config.yaml
arch: "crnn"
model: "self-supervised audio encoder (BEST-RQ)"
dataset: "notes from a synthesiser with random patches"
train_examples: 78125
n_mels: 64
hop_length: 160
input: "log_mel"
win_length: 400
codebook_size: 256
mask_prob: 0.05
norm: "batchnorm"
hidden_act: "relu"
depths: [1, 2, 1]
kernel_size: 5
stem: "single"
widths: [128, 128, 128]
rnn_width: 256
rnn: "lstm"
bidirectional: true
rnn_residual: true
rnn_layers: 4
optimizer: "muon"
muon_scale: "match_rms_adamw"
learning_rate: 0.0061
momentum: 0.98
nesterov: false
orthogonalizer: "newton_schulz_5"
adamw_lr_other_params: 0.0018
max_steps: 3800
batch_size: 64
epochs: 3.1
lr_schedule: "step"
warmup_steps: 70
weight_decay: 0.3
adamw_weight_decay_other_params: 0
Rows from block 5, named by matrix and row number. Each number is 500 + 40 x the weight over its row's rms, rounded and kept within 0 to 999. All counts start at 0. Numbers have three digits each. After the name is the row's rms in percent of the matrix's.
# weight_ih_l0: LSTM input weights (gates i, f, g, o stacked) (model.rnn.1.rnn.weight_ih_l0, 1024x512), inputs 171-227
weight_ih_l0.681 101:515462521482473505487467566510510482465508541527526514534469492556467523457520471520464472513452488525499466473517373452440545483510555486596546510492455518503489488503538
weight_ih_l0.682 103:495452523419514498478568502494445572525492501478521407495485516508483411582523539525462549492508468495464498501417536535468523429507547469589562488522480469556426491547450
weight_ih_l0.683 103:493525489519483479527444460493552533462521473546469525521561560538461557472491482462510513529519508480529546476504493549605483410503456561457539561576531469531507458534511
weight_ih_l0.684 102:541507494531501495468517476516453550598480543445543462503499471519522512494533544491487472522499492499454462489475502494555498551480504525522426481481478571507570521459505
weight_ih_l0.685 098:535490506423510373532533528450496486540487500519532527568501557463566492557514560443495512493488520497472590502506524537515477471446442504546517498428545466429462443484509
weight_ih_l0.686 094:477485542508436520529454568527438522462474465481483488525517501470564511474523519502462512460562585516567542502472511593474529450519469436620460468479478506480450471499456
weight_ih_l0.687 095:479494578519496526529515507507551467488516510505460531569578491432464519509487455517470500542506489456451473486479522426505487432428492559505502473525475446506503507502538
weight_ih_l0.688 100:543454511499461490504525502499518562532536491486508440514519461475522429486523600463497545483518483502574484446502527501427511544532508534503537526486491464538438505421523
weight_ih_l0.689 094:439475524447554499515522529473559499488540513530449475443539427533535531558590497561550488477538468503480432508506411499442537379445553516510465528547498504508492503489542
weight_ih_l0.690 092:530504490548530510529471474539544525511549469461539502494520462522479498456488521506517481551580477560530474484502507531522515495504487457538487555442527532493456572463374
weight_ih_l0.691 099:505479511425488459443541465549457488510492485497504494493538551426531568486404500525547475530513495521555401479484442468557462471480446465523517607556524555540491525526505
weight_ih_l0.692 099:480526450498478510583478558437529492442530505501456538447531603481538494455446512594554504452502474541535439502485492551494454487539511481471598544493523440564505493508452
weight_ih_l0.693 096:516550499472485517511429457504461516503515445464524560559491528494523581503511511527527540550452497467542478533519530495449515478521438482524487475417494489477447497528459
weight_ih_l0.694 101:508517635520487440458551570497542509533475573476486516512501488555544494549537418394442517533500427489425476480462514495443513411483490492545528465544514574444518553409487
weight_ih_l0.695 101:556477541518496514500542525463519448553520483496447527408502501435550445469462441492433444499518498451467553468504496568514477539586438462474526531503478458475519538542450
weight_ih_l0.696 103:483522548470522440461485503461484515520473469478460510516454508490459512470533537498468527524506456489523514477468515450450521507493522536533482517486492481466476525508475
weight_ih_l0.697 097:504493475494458512454544558486429469520515465477427487547541566515539448577472559472486552512506484531438565516591475522561534496544487542428495502468521510484501462505501
weight_ih_l0.698 108:520476598493462563532468468575523504443455551461517463472526449539577485549558534526509500487529491475559540475441501452411498548510525475489522478487529498487516511577556
weight_ih_l0.699 102:484540489555465528481504460575450496524523508483540524545546503558499525489498497490481525459562503525434535485495511489528488466521466483471562476564451521489523553520535
weight_ih_l0.700 105:470515516523463422560480576522543532463451489463526368430531450492485474556544492460434489543516487572516468480464446469431514467505495523483563487520420459500479536521520
weight_ih_l0.701 100:488469514505508449530470558504518489498477468502549463535513538552529617476481492525474485529530500454494524591504474567497500531561512511476467489448480472516455538516496
weight_ih_l0.702 099:547492476459567538508517505533491533462521479516496542585501553518434569508535481544537524430471497565499548492601623464511519475476505437454460484536437501534473566491518
weight_ih_l0.703 106:472483503498531544536413496538513513560502475510509510455549579429501535482496494512552473533488580528468467502475429451448505445513502524547469497526407560541519541509519
weight_ih_l0.704 102:478466524495473381509449471505501504478454516547499499508463470476459427492499505512514462421451511472537500521437513526528461406542477491525501448524435452512484499505573
weight_ih_l0.705 100:441554564542570485509472458502521474414456545492536523568486477498587444589534492490458482505495455515494412529480513565510499460474451431519416439488510460435458473507504
weight_ih_l0.706 097:536483526458522515537547542534493495583507489557427472506514561420446492521523469496453546598515484508536491506544532541486541449453459546534480493467403427500437567432469
weight_ih_l0.707 097:515536501493398433513550563423456487528463428454499463580516450543552464474508536492523509546523468441510473519505557519495557578494509493547532483496593479450477482475424
weight_ih_l0.708 100:523492502486524504530499525534497489507522462501486559513514484483455553463534459550509474533567497489505458513488504487454577481517455526475451556545519423500486491525488
weight_ih_l0.709 100:493433481487585460495503479458474493550456511478504488477488390463438600501517472522577446453549482513520514518476443501526487538432496475448502464522526485507525547443515
weight_ih_l0.710 092:506457465434505530513516522515500471506562472517484474556458482514503522543565484528549422527446468518488500492498476502469523561551501481474536519470469461418497533441523
weight_ih_l0.711 093:495483496616480487495519507468432535573523505538410482522480484490469489540482522443513490437511440560459470471471462495384476498430427449540515512567541458512503453512490
weight_ih_l0.712 100:442525483543444510523527569520519479542524491468483537552511563499496530508547454485542471436485472512567501473526499468409523523491556418562469515514524561525500465525457
weight_ih_l0.713 097:482535510583510554501491548447476557455435512510511446457493532479457501534458454493566502497466460514507520523537515469405515513490464521508450477536430472491500552474482
weight_ih_l0.714 105:488469505493567618482511446551500487455497558466434436434534465448446521542401565475475508453439538505464497472441488499495495472439514493560527560430547483554523489558445
weight_ih_l0.715 093:449576551509554491470462467484434476383510528434494527572525498475562503518419523526540456491528460540479546467548434451456467478466473513483481471492551471495552543514444
weight_ih_l0.716 103:531460441446513448569535508476530586468474542535523543442509498541493484525466563537468526508438473533483503439469488486426435460476511501466563542425493483495459519501446
weight_ih_l0.717 102:512480498455501514509539497460486499462461532488530398428453470506560544502487549494501539496514473540533517515508505498432471466537537470535603435544540530471522466511550
weight_ih_l0.718 103:501517501567451469484493449526470546483528520578450454520456527537605453578513492461507535530471537530631486512483533448513495522483484479540483432484543517523508526511460
weight_ih_l0.719 094:451509432583531507504498536513521526479456465545437478500524524469465579466463496467529553554542435484548541463392467494495445440502448512446450489521505415518467481504535
weight_ih_l0.720 103:452516464542518508498464519498499458536436536507567542544490461567468485510493409597511491550584452411514461545473470459535515458485471554494477494458582508488573471450545
weight_ih_l0.721 104:473402500553501462530514551523467521485467522521487455585517476550534469548559551513527504460462452443427561425466441493453423519495489457498456465500574444580498484500463
weight_ih_l0.722 097:446417560488440467513546465529491483485461475524511472503557516528491492498463505558469501502472490436552532528479519504464472544497532586523488486514458462505518488415490
weight_ih_l0.723 099:458516565514532480481502450489442523511492492481444476566489549500473487488508504518376537539500476488551496479446470485407498452487473537378532499519480505481553513497451
weight_ih_l0.724 102:448594496499570458501504508464531460498509459491445525479464519550542517506514463531428498479497454527483553486501417486457479508416470528448528553551513540537545509550426
weight_ih_l0.725 100:565470532521550474588464501489433456486505466500533514551487479536507491510415523530508489470518480527460515523516543470564450497554509511415462492553439486562526549470488
weight_ih_l0.726 096:499491491502457550531501421491524527458529538503527522496472535477512497523516488444513492471531534457484436439485605545518527455507489528480461576543525576474475484448537
weight_ih_l0.727 106:451483558484526503506503488511562556496515509510562464579476483461576494500509561482456455503449448484439512512517516514443511500461510563546432476486497532490511505526506
weight_ih_l0.728 105:533473500417520465487481452493443487471453486558465505562481546539565564499470574494512377401511486562561478458485457474478589448489446502503570474545527468537533506499532
weight_ih_l0.729 098:471544424483447413498452571509478523508514463520496575471481502559526533518497498522489559561540507530487475542458482480562510518549476535559494532489462501483526540526415
weight_ih_l0.730 105:487485483617462502459524506408477497467554534526608464460478485474477499485507520541539505510447508506484485504541466520453436439497531551497393536493465490570487450471503
weight_ih_l0.731 097:501499507392510509472497516533534457513446468437481489521510526513444417526528492545463547531535497528428450544511525516490474492514500520522536451474389500489480508457480
weight_ih_l0.732 097:472530429516531440447512478413492531517485530531499524485489518488500576511517488441519497495454491516512484499484461513522495459554541508503413466582474451483498547534505
weight_ih_l0.733 106:501527522535531481455530482487458458433484436514468494492490468504454572499499458490558499460488521447506544512542493471495448624492556476503420652546503527495556443470537
weight_ih_l0.734 106:462521469515560576565499383403462515559522515458520467525537422639484535584484524593478554483523469452622571480476449520516553507484511526493520470451430438552540513509551
weight_ih_l0.735 095:508532452546521500501452551445433555470512487501461518543520518522462512535500403485534522438470408564465475450479594467520511538484554512537556498502559447479583527497436
weight_ih_l0.736 096:517474506563478453472479603545453535532539505523519548452438517539472513467470594515543455492569483505467483542500461487497488496508560514524512449423495464461467436454540
weight_ih_l0.737 097:484513455440528463463509480526597542512500474526506477545512560400415552498552508453515543436539554447489524471501479514497435583481515487406546505511491520516452526471506
weight_ih_l0.738 095:494547490515500530470502555550559473507447512453442467573503474453538518522507488518519480507497483462457457562523530479463451557496513513460523517461498499555506477453462
weight_ih_l0.739 104:513515524508457549387538628461607466557407516508580465516479504528477546478486480472466494500429484509568505504496442514466497490553511534527472553469517542519516515498479
weight_ih_l0.740 100:505495455544432540481521494546513479467521523513583553495499538555510494518514476437499523520524563509472497574602541443433518518462481501461539482478504537480471479504487
weight_ih_l0.741 102:552475500493465506484500504519502485493509489505519481614458429484450636519477469493545508432473482463489535468542452447593483486544438509522532480422506448485421496497490
weight_ih_l0.742 101:423462490507436516465473590543494469466531495425495519454463506460502409461512563472481511469397422473514417500454507518528503546529532550515473462555504529519521517439573
weight_ih_l0.743 099:577497550493513506537545473492424435426424464481522444488498475524450552528523490550524516426514544549513539500489507441492501506456547525486522467435472533488500449473522
weight_ih_l0.744 101:527520475520417509490485531516553487442546524520500411486509560561486497508476485441507474445480491518524440479540536550481507494476588488460485568519560540488495486541491
weight_ih_l0.745 101:537460507536465486501432490506500523526481558541524513527509586491488527498480486532496530467480532557566467522493537557448490548514438442502493578521480462574481508484451
weight_ih_l0.746 098:523485500506541435545493505513521505442500526443466429406550539440466501508570519557570490500457436506444470485522582503466544458515527498477531406491417471519478531511527
weight_ih_l0.747 101:489533492514505449499530503458512498541471552496479515485472453533562493512487471491422465518510424500528469524509452531496514449521462415467510485459535493511570466496491
weight_ih_l0.748 099:493467443553519475557523455498544480466477511522462554489516491478473542515506465495495546486493522535518463551442523493534560425438463591427452488514529453468541598491549
weight_ih_l0.749 096:528510488494440478496503471535474490475502468588487514544502490490500506462473469527446517488506534446457575494546432510537502379549522496513446486477499460519556473514493
weight_ih_l0.750 096:506503452461463475455522497534545524467457467597496478471486452463452553497534501500518471492467473479482586484524515477442451532508540552457483544505472471490540614503416
weight_ih_l0.751 099:518478492504474526536500470490541536524431417433448536522445514488496586509480542523458498541431428508531492444500509477449567471536475475567425462478476523539523457497448
weight_ih_l0.752 100:483508495466523474500544509503483483502433473498472514512519488476535526498524524525576430496476532518567450460480473473474545519502545568427525522586524533507430495478499
weight_ih_l0.753 098:540518508508565543476512471429525537514496502520414501606569473469461512525517571491494493528545508488527416525473474502489479470536554490508452592493474458478475541536520
weight_ih_l0.754 099:472470414439514483482530572509457544577439429463472542471546452457556515436424550512447456497508437485514488519491491526580486510519462529493528497497393516467472488472490
weight_ih_l0.755 097:430535509479462578485517546517511571509554528505427515478541497501536513490584493529447496424464563474564395444514504573525477489441525442490463467458454487552545542585433
weight_ih_l0.756 097:447461542562534495417510497556512499416492528515495461534490533487511480515419512486417572523471547443469521456560468503501516504507451479541520469534463524482469522518445
weight_ih_l0.757 100:503524455526542552438435511552487508534499570542537559536481520467491460552522506502501520529465454500518480500456453527565519511542525530586542497509465532502522472465449
weight_ih_l0.758 100:514534507474532509477546516512455465521482450514537601591514535524402510532477511633474527508506458517529471515507531500527498516507469503532541477470463527506489477596466
weight_ih_l0.759 105:491502533476502452522502460516495463496462445524543474489532523475536510533510515550487531516427481531439512482522510513463501556467490488499515481479519457526498520566526
weight_ih_l0.760 092:479438478536492459479488513555522531500472494504428507505524523477483453432518479529481542471428474466471505497456492513466397551477446504475442539421433426513486504514539
weight_ih_l0.761 102:522562488519430585476493508416536484523449522516504495499525465543555501492513509490542462464513444568574511489516548428468388509516533525502524513432575553575426531467524
weight_ih_l0.762 093:520495494501552520530462500529430504499576502487488467569521509408500559508534524503516486553475447566508494542493478429468504458524545475505502531521444482516515500561512
weight_ih_l0.763 100:424507516554573517465507440496445514556511421489488529552477528504486477531490470484567504510491459472473512491474456535551525484543506555568435516512520572545508557516467
weight_ih_l0.764 098:474527445513503468469445514470521502516485480467565440499510513523442494484483526417571538555480515516476524457522572485553494562503455547636485486521521519510437485460495
weight_ih_l0.765 100:485511474627482539548484454527482537475546473586466465406488483418538517516575548499506509524484465466491481490487425435530481519530462498541535520534491537504536532448461
weight_ih_l0.766 101:573542492484393489505422470443514456535475463516486551507474497499452520479531369543602517483581499545448533516463499538488485459542482499540549435468456518480530548510511
weight_ih_l0.767 099:504513569554512442469514465545570509486470493524491470532555512429518564454474556502522456504512491536500461491480515458499532538506560432526458495459433525427442541453465
weight_ih_l0.768 101:546486540485586530494510520544487496439505452494511510553541463506511482472458492516535510512508503518538519505535404497485549552510541477477462481484531419439470500498526
weight_ih_l0.769 098:428480486455485575462497552433484436522484518505426507489486540551494423541452455484496543485519455531505457485537531470521473409580480412487524467520460509513509429475477
weight_ih_l0.770 103:561465506446541453462498482519508479443474527537498541497530527467503518502523498542480469542512491531488507516435489483497491573465475553440571526491489537482498469490507
weight_ih_l0.771 099:530477525526522524488489447559514527506471432557505541474490557512475551477475478511504571538525532543473549509508527529525466519515441577462514472490486531526536463423511
weight_ih_l0.772 103:505513503439504489486526565509435462548490540474524516546481537546465512456541538496429461439517483505491465471469426543503528470492519491439467438540535495536514454518586
weight_ih_l0.773 091:510516463507516523430542544428441471494473537544479533510522486593545450446506535402512530469517481477484483482520517458489506540458484494458534412456576498537524528456455
weight_ih_l0.774 098:494463536506492488520529505424482454617434472436410516388512481453487486546515518474565457476457515495511523436577527512446518546421450428504470578585552460484536489481513
weight_ih_l0.775 102:521452455432489460488475453516513494521510546472504473475545509516539516521491487568556505539556451489480487472498454554473453460503470501537531529513461468520548568466504
weight_ih_l0.776 101:535497501492540468459546504475487495421493545540471564441499495502471533492474553497491445503440548519453514504468492512570496553472477538495495466468650500434555494494452
weight_ih_l0.777 105:495573510479465495469494511493496541552522481456505563459492468469565488518493463468507469501513523520524490500490403498531544506516530517476370530477423502571509435556506
weight_ih_l0.778 100:450560575520513481448488525525537552345407453419427506480546564504484510529463488492508500508469478494496524501525398469505521505542538512521496510510545483516548447509569
weight_ih_l0.779 100:473455523511585459481516553542457461568514468600506434520457495484474508432494543472483446513485412493475470536543456538525534472496565558462522465547549478484532545492559